From a checkpoint of a small image VQ-VAE.
Data: trained on patchworks of several textures, 72500 training examples, 21.5 epochs.
Rows from block 2 of the encoder, named by matrix and row number. Rows with one number belong to one neuron. Each number is 128 + 24 x the weight over its row's rms, rounded and kept within 0 to 255. All counts start at 0. Numbers have three digits each. After the name is the row's rms in percent of the matrix's.
# gate: MLP gate (encoder.blocks.2.mlp.gate.weight, 480x160), inputs 0-159
# fc1: MLP up (encoder.blocks.2.mlp.fc1.weight, 480x160), inputs 0-159
# fc2: MLP down (encoder.blocks.2.mlp.fc2.weight, 160x480, transposed), outputs 0-159
gate.166 121:134107104138128124171132151128135175139125114149108130097121163109141164138109123086069205170117114146105163115135068102108119104142118142138126125082105140116136128155201100136139119135128102120131128123132131111136148138152147092119117115139149101136110126145113122118147099106120086142107113131104124151112171155131116120128141138119118125094126157149131143137147162136080117179162135087112139124180139115109128100111192098141141158101092092128173112127140147103094124162163132
fc1.166 107:108162111111150102132091139131114140065094138177118108129136147138131152117130106121070151129152162146104117118113088116135119093166114129144128153094127127181111137140141115175182125145087167074128157095106102135132145134124182101109117122105104130123093140141115139159132122080154125159111125137149117147085135164133103114143138149113140105099097153137130151146151158116093126135163159131116147132151108123122153105166200093101145142073123131105140131136110116125138111121159130
fc2.166 108:147159111159095107113103114171091109129130130157143121144153077114109120144111144145165109073118119086181149126092135148110138125130121140131163084153142116115108138139092151160152086144106136137084092122133191139102135137137120151121128125098103115144133131130144123132107166127158127133138150157091137133098079138080176129162098161138093132142096112129140131129132143118134125070140127160149105133094113162141141141143067158150154143142121156120072145141129109115152141087121132
gate.167 120:138118121095140126158129132108165150111155144105108123083138119155140181128100155108134170133134079108121088144151150131085114163128143138126131134154101095110120118126191124136083113108126121147111130128166120161104116140120117130115149127120173112112163154091110134103137102155093138067157101118147127126153178117110116158118117090122145123104164117107109147154085114153105142119163084146144122085112156085109133113108128168121150158148123130103144162128117159096151141187122156
fc1.167 101:116208117152114107123141131152114139117132165163120117135091126139104133132127108128112133134133103153158165095125151134150084151145146127107146119118104162139127121147142131155147084097083135153166065153104146178128121137160146119167112130165142156125132106080108139119093120128130086119132123164126086115113099117125155130132155154143069135160154116143142116161152128092144090105111116125129136144114126145113136187144176113116122139137087119109087122108147124113111128094191107
fc2.167 123:104137131140113155104122125084114143146099162117134109124179168144098182123130137154105133170128125137115111129108116142145118121156149143115116111125159129128146138104138132144133121114135093094120160083143114134163144122115142183100133087130134136141118149134171089121152122152141136113109119125160191116141145130115069168141144156151179109118105129134078160154085096109151112108132114096103091121138131150145155075109131096160099128120094173122110082136109167105101093128099144
gate.168 096:126097146190124125108116162128122153072124112121147136111127133134139119148125154124118148138111123096138117141126129191078103130106099112144171118101114111168148147134125109137147141173146099164096110108178098088109142096119177142084089146161123151117078124147165163144138131132155110125124105145169118149103134094124137155096087100117162098100117131131120107138142107117163106151119138091127128106142116152091143145117181112137146157132095144117114136095188128092129123143136113
fc1.168 095:118084116165132129112104167110140135181127117145112122096159151155115124159131140146126110123181103126103112173097153133127075125093097124107104156141145141107132069167137071124120135076151094155108115100163125100057132118123136140144146105137122132110146141144135128105159146160148093148123099157084129147137143148111195147126120127139155112159124107125112141171119116092152137116094123157121126118133147126144106092116137102104126102119148128133125142114140114148087164092168139
fc2.168 091:161119172126158121161142100108140122135119098113113132105134110139159152107122108132150130132140134146074113161137139121128167109119131100134098138078149167123142058158106135190108138136105117118149163161101113124126133121156127075125115110130143121108158149108109097114151079110141148151119139167123144132115110104115143139175145158095091168148157106129108138155139169169084155151131151164125110109166127134111115146145103075089093107090120095136142147105145116112147096133139107
gate.169 089:123160126131109097147141128092108148108095133143139174110126096146120077107112135109135119149099160132155119151143161134119141133166108130113164119116137121120160178125127142152147131090158115123079155132106121161129167080113119121173148142160116154091153140129126136148089090144146111099112109106088136173071106116171110109140106114144163124139075138140093135137107119126064166125155128171167132120102109073156145127135148164138133105140151135125112097128123117128158131163148113
fc1.169 084:103153155095117113141146152089090145108128116134146146104148088163089089144119163132179076139105147117154158140153145129107134122181134143112139141125141165112176172114147140115127118090113124109090173145108064163164182100126134112158113136105123153091173147142109136135118075111127145115094128115116105138100113100156116114134115119158158120111133160134129117163118108103098149133101147129106132122109121102163151163156184131163111100110122116128121122131136122103140133158119108
fc2.169 072:073162141160082146118147057158150082141103103158143109149131120142112134162104141094164131169154136123103128153118108137134142099089122103128106136117103120193191135121100157116166086174139143121131148104073145126133122115100131101139106090129139125120138126117089140130132135102144168166179133097122149142159107114110123119094120136129133134125152124115151099145072159134106143154148116118136125124100151141127138116097141151158161160118144121143171105141124126126090107139106111
gate.170 102:122134118129121141141133168132088108113132140143148153091152133084148095153095177160100123123114084152149068155186118115108099175131120120127111174128110119149084140097157117138126136152110139103103144100162095132127134089150108138095166187132156114114171097109136099163162147194108105167121142112147141112143143120131149138120123108140121157096136136143166125148072111092152148104138106107139119142126162132123111100117134115139127113116125137101131110072111115117132160126120118
fc1.170 104:139127178155122115115090115122147117093068108116139129151138134153077134085118133078111121135136106142151155161128116095108120111090155103108121091119123108186124101132125146120116133111075131176153120134136124129121129125104111115125135141115117138150146123189129130151133145098153104130137120110111177146144108126129117132103121187129084089090163098138132127137176144153116128138113195114118133114121120121160100157128170149107139186103166134123177129152125170105146130100114123
fc2.170 098:144122139133136134130137143127127147168143152158150147166153135075116144105145103119160144121154128142099119112133136158124120101109162126129147134103110113151141151137070152136176134116164119167133127089118149159134150146068142103112105078122132116143163155099111131106115148087115138129072128137142126107124121126134133094111103090143142144100138177077102166089125157057177110110094129118108147139136132077108083107116096165154163131153118136155134136133134133128111132135089142
gate.171 098:165136115160084141147123130095071118136138127166160151132140101114155161135086098166125137126156150145106123105145149108161103140118105150091164097083124103142095127116103109137135156128111142156097130126112166124153152121139160096149115129123105133096092121108156149118068175146108150147134142136139065095133113149116123093165111111161178121127146140119122158122166129132146132149122199117120074105126149142106156130149114158118161113116110130099105105097126125091138142133132154
fc1.171 104:101145121128115129092141142145113137073128038137139182094104084132121143120159111125125148162119107105119156135098143167146144126153124134136123107119120113081096141147164111111128127149139187110127137084107118126125106143118088119144139150148083093147125135116171110160144129105113086154127146143176140137156148154130132089122111147133145094132097118114151092149117163171144134095151107115124119086145112122082130153147136173133170118104090135092156141134158125141126121115106147
fc2.171 104:151125097156122152062174167102157164156119111097138131102092146076136151142134125121106078151118170150158109121153119134108128110123111144135129131143128125105182130121081143119112118134142092094119145154121154167152126138105142130072131119162161091150140095101101131129112142172131136124114080104119143144111107099125167126141128143147137123076141141119115113134153127141114128145124091106120108125139108116169130108113116137190119121125137180171154143146133064147166128107120116
gate.172 045:137037126111120152116106164142083111072148148118143128141103130137122131110114142120166139148150161138119115134136133167125153085097175118129139099111139164130086137164131131188134118090133153092151084123137162163108121096120138131118183088113151167119114127107128121114130104136125127118112147159118131151166114169090140103148131123128105134118133142095107144117133164143093115103130096156134141141091168133079108135120161138109136148095144141148101124158139142074120137157124106
fc1.172 050:144100121106130141112079125138099099120119131121127130139153137141139157103114110142100170121140157084121096149142178136146125072109141098106099057115131149138069132185127144140102123115109129103145135101117143117094099096118084147148149132121145164129131133137150139106126140128119146119124108173141137158139122170146127166136146113123143142167187140116076097120143123084103116103136147130128118122135171120132100176133148161141146138112102151154135132167125159074133121141148069
fc2.172 047:133123169154092121111152138149116145152131072101128133180120138141119131148109154178113124156157126138090134130137128115096111143151143111104123137122095107128111101103091133142148132139103088133106156114121094170172116138150165147175137131097127131128094123139159187085115114119114150135137118109115101158129109135173129095137096104106156081143118116165114157102169096126142119148132145135146109091161128149132140090119130130135122060135165156137135161151163101124116108134066095
gate.173 113:119146094116149065117152101117126086102141164139140140135131128113138141116152146105102168139101130136112147124126123127123081116123120154126114169098109115148107167142130179142133137103121144140150132130155144147129153139102135115113068154160139151143138148090129108104155131100127171106168121135094179146152117135118105111146156154112085140109150089110112127132100167157056103179125148149127132092172126100095143104098163111126101125117117145074179135098118129143127135159149130
fc1.173 103:098106137133143130102096128117119113161116092101127158162137149138136130136140127098152086125132081119135130150117123119129156167139119098127121087129150140146154075131143147138116127118148096125138095128103108086123108111138121120167200111090063136120101147115115108156123112177144090102167153134146157102161145106137142126159128086134169114165148088125141111165102095140167123138169112103151157108114161129127135120118098135103129135118136095123106095188122109185141138156144134
fc2.173 128:128129128104179151136132169124159156122124143125153151146110145122118153113185128117103142176149169132107108122152099137139113105131129150134094149101137127103119124113119147151079146134122151164150171118135110183139176140124139125117116150151135121128124134124104101104128099117140179110106104078155138108169142132164159061107115126138101158128106116112102129106150105156114134104133179110121083150165142157122128120083134139132081089106126115098154106073090118090144136113130107
gate.174 100:148099143179187100137150155143137118174127106134147120104149117118138149176109079140107161141133123147124077124123155119095129132106122157178127114123130094101098096113137076121142146129151099103093110086145117163169112136097170121120091142114123178126138162098089146155155116123148114094128161142142120131118136117132139119146126110104127121185132128145152137153162104088164072123139144134114114119115112150121131156158095105116107111141097079084132104137130106109156129140143125
fc1.174 101:092119126093122137075117103135128170131090103109146143113147111094114128095101146128153092130147090130105136102136113118150129156123155093105128148133135154125122159119134111143144119189152117137144097112142128145135129132088129164142175107092158122138164116127138121101137153151124118152123090114137141176118100139149122139192151137183162102137103126101110144115087113120081088145138102116144148113137143079130088090124100121124131134119176182171086112150124153151099109157124108
fc2.174 113:102166135163123168152150163116168119134085117153136076115098089134124170183136121147123150114120100139131146098114131153131151153068126131145131163116124088152083100149136079117114151175121098108132130086121113162131107147133142142129158138149098175137092167073114140103127120106098141113130144152139131147114096108181154136126141143132109122129105164091136106148129118060173114116142121108121105119076170147133117144136131114136137112148145125132145123126117123115097119118128163
gate.175 101:100134152136109138121133126135133167125087094168118129111190094151111098123073122103156109104147110099156117110142117127169139154123139122139136144117154135114121121176154132129152128113142121110100131114165110162155098169096149122099115095156134105186113090107123102083105086143119170111140132128195179129132126122170198118136106081129123136134103154085153147123166115105132093132142119123096123113125111113138163154139135097107133123140133129160127100109108149127124101140149128
fc1.175 103:122168115117129133131140121117160111139135103092172138096065131128108133105154148152120145159159084169097121164101121172128120125111168113086125155173064122168147141086107135129154116152132143126152148125116120140096141116136108118149145125117128124131124090128107109106086146142133079118179169127134123132159108085128118113150148169106098076120143148153107127145118129144103175086121107111114167153099150149128112149142127117118129128157071156107123149116113132160119179144126133
fc2.175 092:113119092107084146132138144125090159126133147106125109147164085177100056189132106086125127124116155154166112120156105119124139101143134140144110102163117133120106095130151138156157110127127123139136146145141132102153105158133107137156193129146137107132134120142143156143137142119157139120091084102140149125109149095160168151109083177111094111129095134133160130115132121186099166137120132107100111126139084123128129180132135147145130134139153085124100137096128127102096143140084111
gate.176 095:161130129148133162102145095171090137143167131135139120109124138125108145121133140128093179099119116180137125082174129126111143092138103093127105115136137112087142157129129102129126115160118084119107120127134141114175129139129123112145124102134150126143146140162072148136148131137135105105134130133100092140105139140141156153167183155070097103119128147168151167084133090146128126089114133113171137151127148121098152081092135138131106169146102096117086075116145124113156150166137128
fc1.176 111:132160114160137160147160155124128170147114166170143117104180161115111149125119118115102178102127119119121156105135119126115131129151118122146105121089126093119158131142157115108195126120096112123119109119138155104097153095145117137137101121098139144159138102140098088153160104130130098154142141136107070153099110147138186124175124122110117125131112156159111149141102118134120142066130114132109115123166130131142106124135146137126141139153101101111059131126148060138157168098157162
fc2.176 123:090145153142139127147100164097142127121163150120099126094102144143172093181102122164131082110168158120112113142111130103098126079167144105119144131113114144149089112119105118146124137155117101123158134102104113151120106130112148104084113122104128156109099149157161141134099137151140127153128106154176129108148137138121120136135045131176164111136137145106122156127150126074116143118131116142138136121094125185181138146115120115116144152168093103136130143135091178122122104114151102
gate.177 089:137084138151138113110144109137175148124106124090118108137091097144144142085124116156123133135130141115164134108167143150127155146135124117104143098144088122113075140104137125137148152133120106119142102129073183148131123152088138125133131169172149155111139079113140153142106090133125112106131126125116113112170125168158162159142106092099113133155066099159113139112140126109123158094117121123146106128125082112146147140149069091158131102123140148155196109147130150122084160153139122
fc1.177 075:109148147138116135113125131152136148124077113093122145119138054136110111086153067171096152098106095122139110119132131110145136136139129136112159069146128089120107137105142122086146141155071172107142125135075168129144068162145152143150128153112102146077151098111113122143114120131114097173130136161160140150147134132169112130140125158151126110134088120121150126146106112153134168153111151090147121144106098135142145133148140129144180136105113138118147110087140131130122170134140140
fc2.177 069:122120121179143130091105105135146147144157153154121126159150145139121133145119099131136174116131107136134125114142114175084158130098169091136132124098164123102173145145117126099165097081147114154118165150162149130156133136123131100101114090094101104159106121135126159127114125104111176123108185148138108142133114141102115110117153124102159092175151168099136102159074114151141096132175117143097108099137135132129115073114120149110084142143150117115127124147089111084114155112128108
gate.178 106:115119125150096114138141101096112109156168120149146144086152129140122122124136125208112184143132163147154115131140161111107126092149119144151123106119153108098128130154174170118150128142126117134110115132135108119128141152153133131135133096146091113166135120145084108120104128163131116114096143154125128130121167162117148130145128074136131148127154125094163109121102119109138097058106104142130092177129115144171130086157098079113095179137093148152096141097160120099104131120106108
fc1.178 108:132076117114137145143124120126092136123117140106096121140102086087123120110155144103054142132095106142090127078160124141138162139110121145104129150108160111110163126139137142130141118116124150162155110113137181169116098154147135119139130075146156110136099173167105170149100103098120128163087129165133138133110156122133174148147150104176108105135144113103152096101106134125149150135111151123144096109104165129109174104124161171143142081096114116129159113132117110132162124127124150
fc2.178 102:146128191129132116110107100140166143122102103180151147107144148149153128139147150127127095143150157149139148144080093131104163090135124146139112077116139118130152154101105117140138119125157128112159120111157172123130100111145128158123145147118136126141201095130103134133130094144105123110117107106150110117134150148123126156124103121115093135134130100110100143118190096163097103078152104117146096113145094136167132146089098129119078167093162114183111095146133102153116122116143101
gate.179 092:118099119152109127135126132125121091125126146142155146131118144147134173085090134118125147095120166152137167133169149134117119124102108123150140138172146116103106103177141140102080152109108159139122127136122153134167138122173119120114147111098128069177121128137095103138095135074135116154186124149149111147116122144091128098158126102081131118136155122126147107124145182145167132079099113128152091133128119152162110129130099160126130128135099137124118116125157045124088167104120124
fc1.179 100:117125137131139125147091112104150119144160079128135136137123130140181115123149144156163152097147149079132109176137119141097159133117152154128104120126115122133125117115079116124161109100165151107115123112129103137150072134104143145103130149106086147125120127113167130136105142162073166097103165134154161066126129151148083135110101145188157126110144134146183115106129101123157107113139088164100100146119141172131138146104108112110162106154138084129129140115139124158133111126172106
fc2.179 105:097129092096104166108125137127120123118134140087165083123156145135100198137134130079108140154091123151152160076185105108150100132132145140107112132141102116107157137149128190123115146150149131106145164093082141101113160116143125138153143127174154104179118151131098158159142147104103123131147104090137120163151136112131113132117131143127102097126127117111105157108089159148116134141127115140108126146097106127154120110140104107154134189085124170107132102088121141145112134104112120
gate.180 138:141123087168100123169106113117122089134129120116148090129144106141135130184167151169170105129108124126125144158115077137127124163103131137094127138139108135157125096138121146146111127143155119149150108100093114125115144060148101137129157099158104120176085117112187100133136150211147133109159123095135148128128101111106128117077114145163146121160129151125174125127094125087143149138120116137142112109098155138124132081112131137125135131136153141131122110096107115101114104164154162
fc1.180 112:113101145106099169164151132124110073120114134142137111137141063115125116123140103112168103113160116119167075106120141156166113147109154124156136091148134110136142085170118147067148132130106111127147127144126083134118127141138138096101157102191112136146144099160141141129100148147143123143112154127111128078126137110126122103133130133113166132151134142119130141125158096107135113117119131160118133197176128166142141130153136128087106138108062133146144098076138116100129154105149152
fc2.180 140:151109105126145129095118142125128151125120114091136127141121188119163158126088142161061075126120135150090137141169138157109111123134146135112133110117115113132129130122153104175176091093101130086094119149109119187094104105162131155111124150116178133121103169110104136151140085117125134120158097177121119152143121142104147148141188095104078139119110081127115125148119165133118153152122123111100134099126125125115147139138127116166116106151134153121094154161160116131117119142103160
gate.181 084:144121142099157134151077116203116123108093158150136127119095098082133131112133092160170135115130106155115180084187108137133139149173136088143112114131134137098064134110099165153107132115120163124130123116116144114113127070118103122125139080099131128118125138107137140175122136108124168088145175135136143134125133098093139131127122129137065141112141157130123103104099156114140129150137172149122128084115136130127127144129156082170131098151115118131118135136134130134142118169113146
fc1.181 083:119128154124117145158083135130151129106131140124112110155133094138108139093154140122108101116113143151132124108125118180106139118188116117138094107196142121120127105149115145168078110099149119169123104157120133105133149114153115153103126116130125126091155139125162155118136128088122178120127150090163151185057160116194125135088151107135140102114126093137100071170149107128128148111134120089131131114133140125147109115130146165141113111127084142155114116140154165092104119138125127
fc2.181 072:099124190118125112129151125104113092178143102154089105123142143058141147120091109145111118121112160134124182138117090124111150133126121151111162114147123107155110171106142167125140134095157145175110127126137139159149143078127137138138148106149148130171186104137110123115142147121128114114173097133138118165078129152158135097115090122134133099117086132127128119160121137111124097116132100123106138152097093113142184115118101102082165131108122140114101126158172139132130120149149092
gate.182 063:161124127144138144165121139106143141111128138122104142134137129093084149086160176149166133115131087144116101099115142109107138126099100143098140155134072112161136122143119120160125085086167097145117132131101131076120128120119088098133151133148144095191141125144123124142161122114129108105147095112114113138119156142154135103113118120117132097158136115117145102184118178144133124068103135123127178164145136136118117158146186093135115086144125087140113153100086151142133121169121145
fc1.182 061:147130100121139127130125125117126174119131116146099091119132096059114143091167129162128141140139127125120080105113134090164120090103141174128153098119102083150136127105110112165151099097137130117099123129091137124155102137047125141152136106119112120183156113084137126132150124121106127120167089184160171115134108156120139144112150125108075100140132134144155130145126135137116094121146137162141150144132130169098170133122113091145155124127155167112125140153087158128104135128125156
fc2.182 055:145172147142141117107118163133150088140142160124141154105138161075129181159098153156103134072129093133154085146097128116126094150103071121132112127086122136134095112140086132097115121128129105132112151178148097129122133110139150153167176171180138152148133067160143097137137116080128151145098107121130102111121120154140155142134154117143139162118076109123110129162102101126115114106153150148125121133144102149125096146122167098143136151113141138111141088132119126141114102127115144
gate.183 083:148111112125107093136131157147083115149134112126141097112122179138156151137085129150134118111161118141110134085113093125135060085091101119194108092137128140123107130129113113099115103131082127148169141157159140156109131149105117117152111094107140135134139181139131142130177081125114137134132135155100097146117161127127101153156177136104146118129166131130114119086144155138139113121145151137108102124076157121091121188093111153125138087133127138081150133147127105105152125144123153
fc1.183 091:127134134153149071125118100130122114111151141148136132123109128152103121107093068130125149122116122133111147100115147144151153101119079126141075124130156127125126166145117143101150178169121138132105122142068126109136127132120095129117117155114124135126115145120105185169159106100056128148106144122106118128129138156144143124161115124122161099110111120151125114112135159135129114130136174107135118119132135155133142119135099128176090141187136136062136187135140139195159140108104178
fc2.183 093:089102174128126157118123144091158172112133089139115125114065114149130101151152131164126124105124114126153100168125090115131179110168161112136135112131146144114166051141151118147130106144132148133121137088147150111156119147136111161142140146148099115095111074156171095118104165155141088129138153114152179132143138127109138127115101126164130122098076140135206121156144125130108115124108105130154120114120128156136148097135161109113121119105095091109136115120123116116128143120150105
gate.184 134:169094128123170122152162133096120082115170134105155122116134152127118133145145135127148101129102090160121125095133130143140102152128098136126123096108096125168110132089149112115097108141114144155121126138144086122099131104135136111126133090136111099115124105133144150137152164133113131146100201067165123126151105145117115169107144117133097170141137118176138130132118151132152183135129175146080090129152139110131168118120152138142111108091065099080153113122138150171136129091110123
fc1.184 120:137110167128118155131175141082134102124140107126143136124119130151104084086157102138117149149135143128131155087089114150168102147142132117141136145132119070175147114103096175146104100166122107104130087071163167132100105124133133111176099079134119110141148100100105146145128146127111105196100163121132121107118170127130152092159118114110104123161138111132153103138131108147123118131102169134132158117147102120185167119116101093148143151140135117111153142139132110149100114111143138
fc2.184 124:082174120133129082116134096128100094149133135113140102122131155091125123118089166113145119163098111173091114189170173125132135097137133131130114094086125139137125110142174098122153148121078164141106141151095127151159106118133166131084129151115118154111126117150144132137109115109150115097147139122098112139147145160126072105092141141150187152092113120184121133120149146091175116103111125128114105126128142152120105122150143178112098132118102156125125143120121179131125145105116132
gate.185 106:165097127108139136150123141068131152159175159104108164142078116160114125170187141100113096072152100147168117144155140107110147138137122132130127130154140145132142128111110095145115127151087126131129123123145149096131111143122135112164091081121130075151145117113164125146151129132086127133153137164132162097115119128106107142116101166166115121115140156146077111092129155168100153153153136122146163094098137151083146085117161126104113124094104127117127150122117136085106116111114124
fc1.185 115:140171100160112096124113187146077094132097085097141158134117107102092152168086102140091154133139130098102156145120103117136129105108130136175115131111155146188132132099087133127128127142113191101109137134132119109143111154129135106148143154155131148120150151105168140150145141127089127150090181137148124179104159148190139135115120115097068124100105121111155118129117139140125132138131133078136142148118124135104124153113140117136111153099134084150143122124124106127108131098116156
fc2.185 098:160118154119155112138101131133129102122135100177100096140197095119129147117135103146170136141083140127158093123118152113135132155117100139090105106156154102159099130132190113127138131117103113196134137094133096117115117126125143178121173071104117114109160145126154106166160121147113122106108122121134119130151142096141079124149112137138136142134088089108134182117126146081127129156093126125117161098136110149133157117182119118110133167098101116127127121108125126129156139174111136
gate.186 118:115120170156179130147163129109149127155109160167107085181146154113116111137145109127140077113128134154105164113137095163159130171094105141117126185107136135087135136145105118120107121124133098126125096112125132118139136117139161136094115082122089121127169127149146115131140148151142129142117120109141089135132099131077087158136131150161121144125134128097106145086147110128150169102083153159138110119115137180119161117091145145148156097132144084151079163117126148148107142156121088
fc1.186 098:156084143139114139117130139108144170128146100113125176104176104150130134091127130168114097087081102128132142100139147100109132124151150087086120106135133131116164125161176143154151144093133128136160092133139128134114125113125125115122120103128129141147101131143127125138133106117146123145092133154144154117139076129152131114104094109122116133128121195177112127137182131142129088155142104131123131137169169075100076107130127139109143146129118165146172101116107092180139156092079117
fc2.186 112:106141133137149130122107136135086130119142118114110128082103102099156134168121151138127135125143139112144084117130141108160032160146090150121105081177101117113098099156115129095106152138108115152145150122093134092124150110155086093125121105120172105125178088158112136141116118129145140141133131140130131122127177152136139165130140151120132106147179137103138134128147092131131129102097188105127131108134142173149176160158105151151137137103136076089126147125115136110145121144148105
gate.187 101:130136156118087122167145143119152102122107140102115161127105147126102117158132170090126134165095153106114117125130135121136148120097153110165144137117146136124167166168130105111081122142158123126119113120147124128147141103125129126092140123148147127169142123133106121132161123143141157074123129126166121138134073124134135132116145098143154128117126128167129074112130090087107092117173187168095132108068079111132173117122102124157122117089141164132070142112120151102163147086160110
fc1.187 104:143111137144077150165110140138161132134121130091119082169143120092118108173087120130141143169075185125121140120119147136106078134112122115174122137108119142143110154140114142120132109153098136188123152154170097104120178128145140134186118127115146126092098132106160101129117102054134152087116121120126114152072112147125125093104094115144158124149130128154117142136118117127098117140170152100105108116092138133121156146154164132114120159136132131138091111155149143136131155149126130
fc2.187 111:147146130125128133107160133121157091118112133118137162096124107108139127145127133117108127112129082151151145116136118115104145136123130117134110178197133118125168068134099145148136080129132111060103172162107099136128101121106160132080153148127166129132167139169141162112123121190134090146169113099128096143158122100149098165106129123100102120139162101110152112133112149122117112086150080118133140107142119112164116130156110124172114100104134138135164112142087124097133141119137165
gate.188 093:104135144123204143145098118130138165145103073122145093106145130098153136114163116177112136125134171122069174108116150183157128139112095139147120134132186127166109113114142136089104099074096142128127103130125084131126104123148135132132129169115133133120147186133127104136141151143154146105120142122106115150143133132088120128122156152138089094123158125121124126148092156126176107129142057128118112135124105117151126117138123159114135146140135137182110151130085136128129106129087128
fc1.188 117:143119109091068095117136115132096068111143164122131111153117110147097108159109133106142084090104127145155125163116128126078080128141135157098134130123122102102122119145103114156112174163139144116124170158147153133138180117126099162124162093138104122160134129117143150157128141082101128107147097130152156103082144109146141109145080153105168142143081152113126065118155158128090102154124172126113129125169142141133138121091132114141122132121133126122115158150149166143135127146124139
fc2.188 092:087108134144156155146111125115152180120097085147137142111122146142104141100138123124095127149169166115086144119117124125120180120111153114104101124114139117122150157111128115100170133092142117138140091077167114141157087153160164141131157148108164139100150100158124161075120147133162105164110161090116132136157170149111128138085142112121070099123168137107123164142130141113125136104151102103107072119145115119102137123158136109110141127113138139140104140082089099131143158146154114
gate.189 093:134180132148090158152107114129125077167154163161128113154152143157136096162151169147141130133108126135135165109107112114131136109136123149148138151111126110125182139134102107091118116129104135108111144137108112108149122166146119166113074142108130148089099179160091132111149139113111135150121123123091170129076130109131108112100132125116132171058124123121204124131100147140154153121138108112116132115136127119124089087109186155143117159135149118098129149120116144131155125078124114
fc1.189 075:170118154117088088115172116142117181126121081128155154108085152160145126109101165122128067177148160118107106130099112130128197171173155103118113147134110080174081125139119121102162122144136108143136125136131110144143110088091138146161150139119146142110122139105118129109128151125128128121147154119095125144151161127131148124138129116129107080124152126076121164170145189127101122093109123153135105119115158112157139112111162093133128100155142156146111125128141111150120119122111127
fc2.189 089:138186153099069110153109135138128133090129127119143144170136170151125096134148153149119129117115116137108139126138123130097172231165152150154172114115150087152140108115127101120147137123127131158102136111145132092130104120105161133127095093113161107108072137162100127120133118151129115139157141177124102145128122158144115098102106136117130119104159107109132141113150128160142118127124091168152100122133098114140074115135078142106113076147092114152150130097118149133119136137128126
gate.190 107:127108090128121080105077089134106147153160187116169134136138151116146156104136135131110097163127127130120175145100082085112128076088127151120141135128143135158136142154104092164154126098122105167132105154160170145110151087109134165150143104112118122126173123129145143106141171120098109089146108129127089167147135174111087129129110145151123116141142102121119175164091148136111107126112109129149101122147118129111134121147130101169171116107140129141116141094123102155155141120141089
fc1.190 112:151119175133100172151149157108138121085122087154118113124154130133082108145113113141172131077105134131099085147158170152168109149133126088135105147147131116126114139136124139116110148133139148098102136116090094112117120161171136138101134150153124112146095119097107108159135097124136131166107133147108151095126158047135159115127152107118166126140104147136121119100153101128143147126138111145127158163101140117128084114107159129091098174141132087076179108140137150123105154132115153
fc2.190 114:124103089143124139118116164132143146148105123110137120126116128168132094098155151124121138117139128091165172123103115122116136093134104123104138146105099129098097158079131120170176118089161122177113158143173199174093113127101100166150128132112165104127137118123140111125140117142121128128105134100172176077139138114111148121162155158121085109155098138097118152165093131110086091140160116172130103177136108125086100127127122141135169116127134139144142134106139110126126124131115114
gate.191 102:108134127078132103097129124165145127099138110156127096131073139135155110147137118092130151101132124117145145125136117186155074130122132133141195136130164099123117169162121121108143113124112104102082120137120139159166122145078145098107105086123130126147124159085146117111103134129171169127128121117132122108137154145149186139122116157088139119138109076091115092113158136149126088140103146118111164120150145128146119133144163175116113120106108152112136165165133103159128144153081104
fc1.191 107:144144137113099095128184166126159128176123152110149070131109112146139129153134135049124140127127144162142090118126105111145119121135103127146160110138142122109150113082124116156112139099121144152170128148150180105115124128115123139171122133102129097113124103159116115127133119094165162169127057127150119162098116113136103121093145162123106129097102149096136111187141121166099134154137132167137105090108104129150129115123138143111179119118148158109144148119175139116126120088145126
fc2.191 100:116119141128169103143159166110124169099145100144131115137117115125149085100113159166093078128074130100118109084149122133128151155106115159149113139160156135132163116110132143128125109149102150114137129143137101125145109156155106105119157114133195120085145141105106139096120133125118125128092162108106082144135147099157139126115157101096116117172130134153141123142121131101100114164116181095154148139078146158171151124125138166102057128133117090121132138151117120106106107165126158
gate.192 093:157121147188116082102145138114178106146116138139148100108079135122134113163084131097125144159155124131127135167110174139141155131111114125121155089100139103154121090098133117103157096150161151137122101128101146123130137110124125111113116108114117105158112133120169173107113173116131149138147161097136119144130120112132115127136097124117162148119112110170136128127122132110136096097202160125087149110183173180140129106126118136075092102102155123092146139102101134145094129146125104
fc1.192 100:125102141131123114127164139090159164165172104141105090116126132131122136156131114152109125146132121072119153148107198146144104106151141130155083158137125169129122128145144126083117102131135125134164091161129101124122139157120118126148070108172119104118114140157140154136082124120126147150132114144135074082143127110135147164081141142097158139141158134134112161064143116148150118122129111123167143118124154116105101146175109099153081124135094122148148124132123121117108160108147072
fc2.192 098:119148121130169104130095151140100130146106147111106147138132134104136145138119144082134149090097100140149100124144105095137128139130131115115135118138123111146136107117141118146123121096135127162104141142149141100118111129109170145124177129107122145129139130101160111144150212140179110100107129137109184140130177153105149096101107077122133139143094152102214124181127116167098116161101084113147113133090106130157095129129112153173141096111144099114089121159121102123131109141132119
gate.193 111:090149114084141124152140109123152152114099149148094162118132170099142100139121078171169110147123107103113151098127135159203122141154147162145138161138135121114113081149116145163115116090176098098134118150152155166117139121136135085120153132138129129118148124128096109116120082130157141121156110104119105155188135108108118111118091103156118107147162133117163169158101102129085144146102083149105135152127092138101149132133120130139142130098126097148129149098117117146138128116080146
fc1.193 102:112098123123115136076159106086127179141132115165100157116142112140163105166149150125105122147144171131076139157127113128165120088117126157109144082099123127164122096145160132106110141188109110134117145121135144110162166171092102116128111099074152136132098171122125134118152084125144154150098134143107113152182085132086103149162144157103109137124121113146098128126123144152166120139082125095136116141146114106114153147134109148119110127104147130171127123112151137142119115116177151
fc2.193 102:158161100123089120133108128178149137095148120154136143154145106107161135161151107178188128111111062138149099121083124142127099146154101146141162109143115105144120109171092110142120118165133116120083121163113127128086114141141113131123163172125092136140107205136139104108092109150111145108091084121112131136121141135122143104173144100135107120121090165143141120154132127108133144126092143114177117104104142134124103140101101160107142116118163119137160150104093132153107138126114131